config.yaml
train_examples: 39062
win_length: 512
decoder_norm: "groupnorm"
decoder_block: "basic"
decoder_attention: true
init: "trunc_normal_002"
weight_decay: 0.1
Rows from block 2 of the decoder of a small spectrogram FSQ autoencoder, named by matrix and row number. Rows with one number belong to one channel. Each number is 128 + 24 x the weight over its row's rms, rounded and kept within 0 to 255. All counts start at 0. Numbers have three digits each. After the name is the row's rms in percent of the matrix's.
After each channel's rows are labels from the 100 clips, of 14976, where the channel reaches its highest value: "top examples" is what is common among them. Only what is clearly more common there than usual is listed. The data: synthetic speech, music and everyday sounds put through simulated rooms and audio effects. In brackets: how many of the 100, against the usual share in percent.
# convs0: first 3x3 conv (decoder.mid.2.convs.0.weight, 256x256x3x3, each kernel summed), inputs 0-127
# convs1: second 3x3 conv (decoder.mid.2.convs.1.weight, 256x256x3x3, transposed, each kernel summed), outputs 0-127

convs0.248 071:122141130111128133139131121099098129144116111114120100067175118165134161156153139189102135136119102101123155140110100127107108093097115130139140164107122109111122117071143132118169055120088137132153080117104107162142123124149119112174161154148094114149108097136175125159139095128091160141100112117159136121127164121134088146142096152122165137091094136099109134092127132126120106165096
convs1.248 087:119094120100135085117124145132090114175119125144078158152098155131145130100121107108119136108127142121118094134152186165148150127140122124138117162142154122135109097162118114089126168134191106120116094117144100146093084085094124147122120138069122112094126090149122135111149131119103126132149114146125102160095134150132109071128166113085124099118152123123135117140071136128090144103119
top examples: dry (50 vs 20.4)

convs0.136 066:131166125143122144091114131136145071116137147123144110141159133103142093155130095145132083118136113127126099108101086114110137079150130119089107121130172111085114132127135106108098121115136122166069136128108145141138144128109109149137116132142101082156106135134137129128127138113141131167175124108134119107091094131103107120123129150149134099056140136134150103101091096104143124137114
convs1.136 084:193131135132122095120130088100085145163121121087106141085072101117153125115165099123037192122111161139126094129091143146136094140115137140153128116124094136111125157144131137135097133123143122111163143161131076127131124154090106179126121113120142137127112129129106154131145149127054158109113114152115095146142159132149142117159154123115125131140100105128139172149119157119134145134095
top examples: everyday sound (85 vs 24.9)

convs0.184 069:093131149113101106092104118130099091124138153125109110123139131119133119128137132111152108138119118100145058088091086116127133108107123109058111183119087130114091106104157113147097144127193129138135149168120093136168134129092150109122103103137118138095140086095162097131100108151132149134136132094120127118177119097134142117127108146117113125117150157118149157134109127126182147103132
convs1.184 089:189100128150155151107110119147208163117101134120131130103153125117121124122144098110111089123154101112108142120122147120083138187139160110193105084144114129137122137150133128120124132129141154115120135110123064181106104160168108118127125138105137093102120132106115161136122127135115139136099094138104130135108160095153153150130120118171152125111080112122161103082152132144161127113142
top examples: everyday sound (56 vs 24.9); dry (49 vs 20.4)

convs0.201 067:111100184105177107128145128141099139116104095118132076135106173138119108099129162144138130123124145137106121142132129125124098122097123144116136132150119152083103118098132151151107098141080122102196095131136087109153138114138128119141122136123132108127068120151158071172149150076127098137123092113127131149115158097118120130147099129144118129131056122124139161122175112138142123124113
convs1.201 076:120115120106128123112113151111126146127118142128114178100187137127120128101153168098114150118089159112123129106157162138138126103141125075114082135128165133171133108149116157112109162160142110112116140140165142085148071113081108099101166107125103102138116132145089129081130160110103142178101131119131127137083185126155140130123122135090109158130148076133143100170094144180077136119144
top examples: dry (56 vs 20.4)

convs0.47 071:125149108118152068103112101143120116171108123128115081099109128136111113132076095123130104118120095128130121106116091135132080102176094124112101104141093116121089133156105125113027144104123133122083116106132092153128120123093138120165131112139145142093157126087107149159132194162133090142124115134121114153120155185107125120149144097125112132101082152114127145103145125109126127117155
convs1.47 085:162124163132124125141139143129114118161122185113087146106169157101150139108143099133112177122121128118150132170149073142139132163144121122104113143113100154164127138179137137147140127147124134136117181178153134090163095142131125128116122136119088147170151104106113105119111168144150148131090145075109122102135152122149107105106150106123081145149142098099115131144134147128091145160106
top examples: band (74 vs 24.9)

convs0.233 066:130149116141140142140131147134118160147122144107099118088149117144118111107171165182070169136161161136140136135111152130112150137115146143129144112135120127140127144145143126156118123123138158136131106142122098091116141163131120133133137124127141087166087137139144084156133120144147135132117087112107126152099080112173130148122096118116137099152067120142142190131119136132109102136106
convs1.233 085:137112136116123122140111115114111113107123107114171126085118105136128124161128178103157141121109123128161137108121186127119148135139102126142093101130163128117172124140097115101104169131161121110088106120163147076145129113106103169141141114137145139135137121149075147114101102111119115138109117177158151114118186132149118080121100102072132143109103093117123098142113140144084141114147
top examples: dry (44 vs 20.4)

convs0.255 082:131122108136126166114128100156109141152152105117134123110135079132121113119142153151101114090121147119124138148153113132125110143121135123094155098146123105124135137154160129150140135130100110137119162080129056071128091148161122127139131158144111121190073161130078132151146125156158127127147137108091123125118103093147116116126090085106128071131151105141138129108116094133124115130103
convs1.255 101:117096116094098137131107124141139118167140130135186104137074140129115126135101161143147149144143110087164126112142130131108153108131098171135108138138111142121140142113126124128084174143118141127137130126169155174134151120166130172133144149127142130113135092155140086116131095089115128137134104175133130105106165149125158121107185135085091114115075121116123100113120139149122097122150
top examples: dry (44 vs 20.4)

convs0.91 096:087120091113103117115131171137123122171098116090137106113098082118122138134040115104126132132127076157125120120089113111108115125130122113120131065137089144125130163164122145124091098108084115109108130175122108156130094166142136054121105084138132133200151137139094159104112131136138136119153126127158115129114143097080136112102140140129109124111058132141130165132076132112120136134150
convs1.91 127:156139123140105130130125107140080128185158152158172121088085134077138145080130127142129124128152189129116146132117122126114113112161185103132122117110140091109137103147113123135154180113186113111148143147141111119114145145133100150129150177107125120133153099136074101142122140151148135131091144138089142152116137215127161178122130141155149126094178177121123091108155118161100123130153
top examples: dry (68 vs 20.4); drums (61 vs 25.1)

convs0.189 100:123100107139116122103100096094114151110120137120127168117071101140117127117099137105121121124111128153115134111090155110121140155151119073066140127128103165130121108134128139104121134175218101122113114128124147106127165127114130090107147108118125183144129138114140146129076138147117150085115130120119124149115073134131128141188117171156137122093192145110126096134131151128125095101142
convs1.189 131:153123139115133111140132168146147160145091080117141149111121131147143132116150072119126120130173071121126105111175102114095117122170140174148106112112152088126103115106136100103141106100115137115122122148117153172087111124174131170132106169129153118172143112122113138142132094094141103121135110148126163104113174121133176132139164095123142116087069160141168087120130100100140135148138
top examples: dry (53 vs 20.4); everyday sound (53 vs 24.9)

convs0.96 071:151132119141120088105143140141128105134108101105123039107131095136104127107153126133115133127128166140135136136147103119116078168127107069140153103135096148123133139130072111119024139142117111115110118077116029097131100129109109134117118098117108113135134144129116115080118131126155111134135106133123123070128104112174141123130092086134120122095097098142098161115160121124132121104114
convs1.96 088:087152143156099105118122111098096118137135115084147120177136107145113120133159139156143138108121184076134144138146121116141135145109104151107087061134143124128166114160124150163140157154099095142172154113124181097149119159157146121145167168145110148158112159138149086140133149164099161153130101156120133165106141152146101115122154141127148127185114137112116135128135112131107136107084
top examples: band (60 vs 24.9)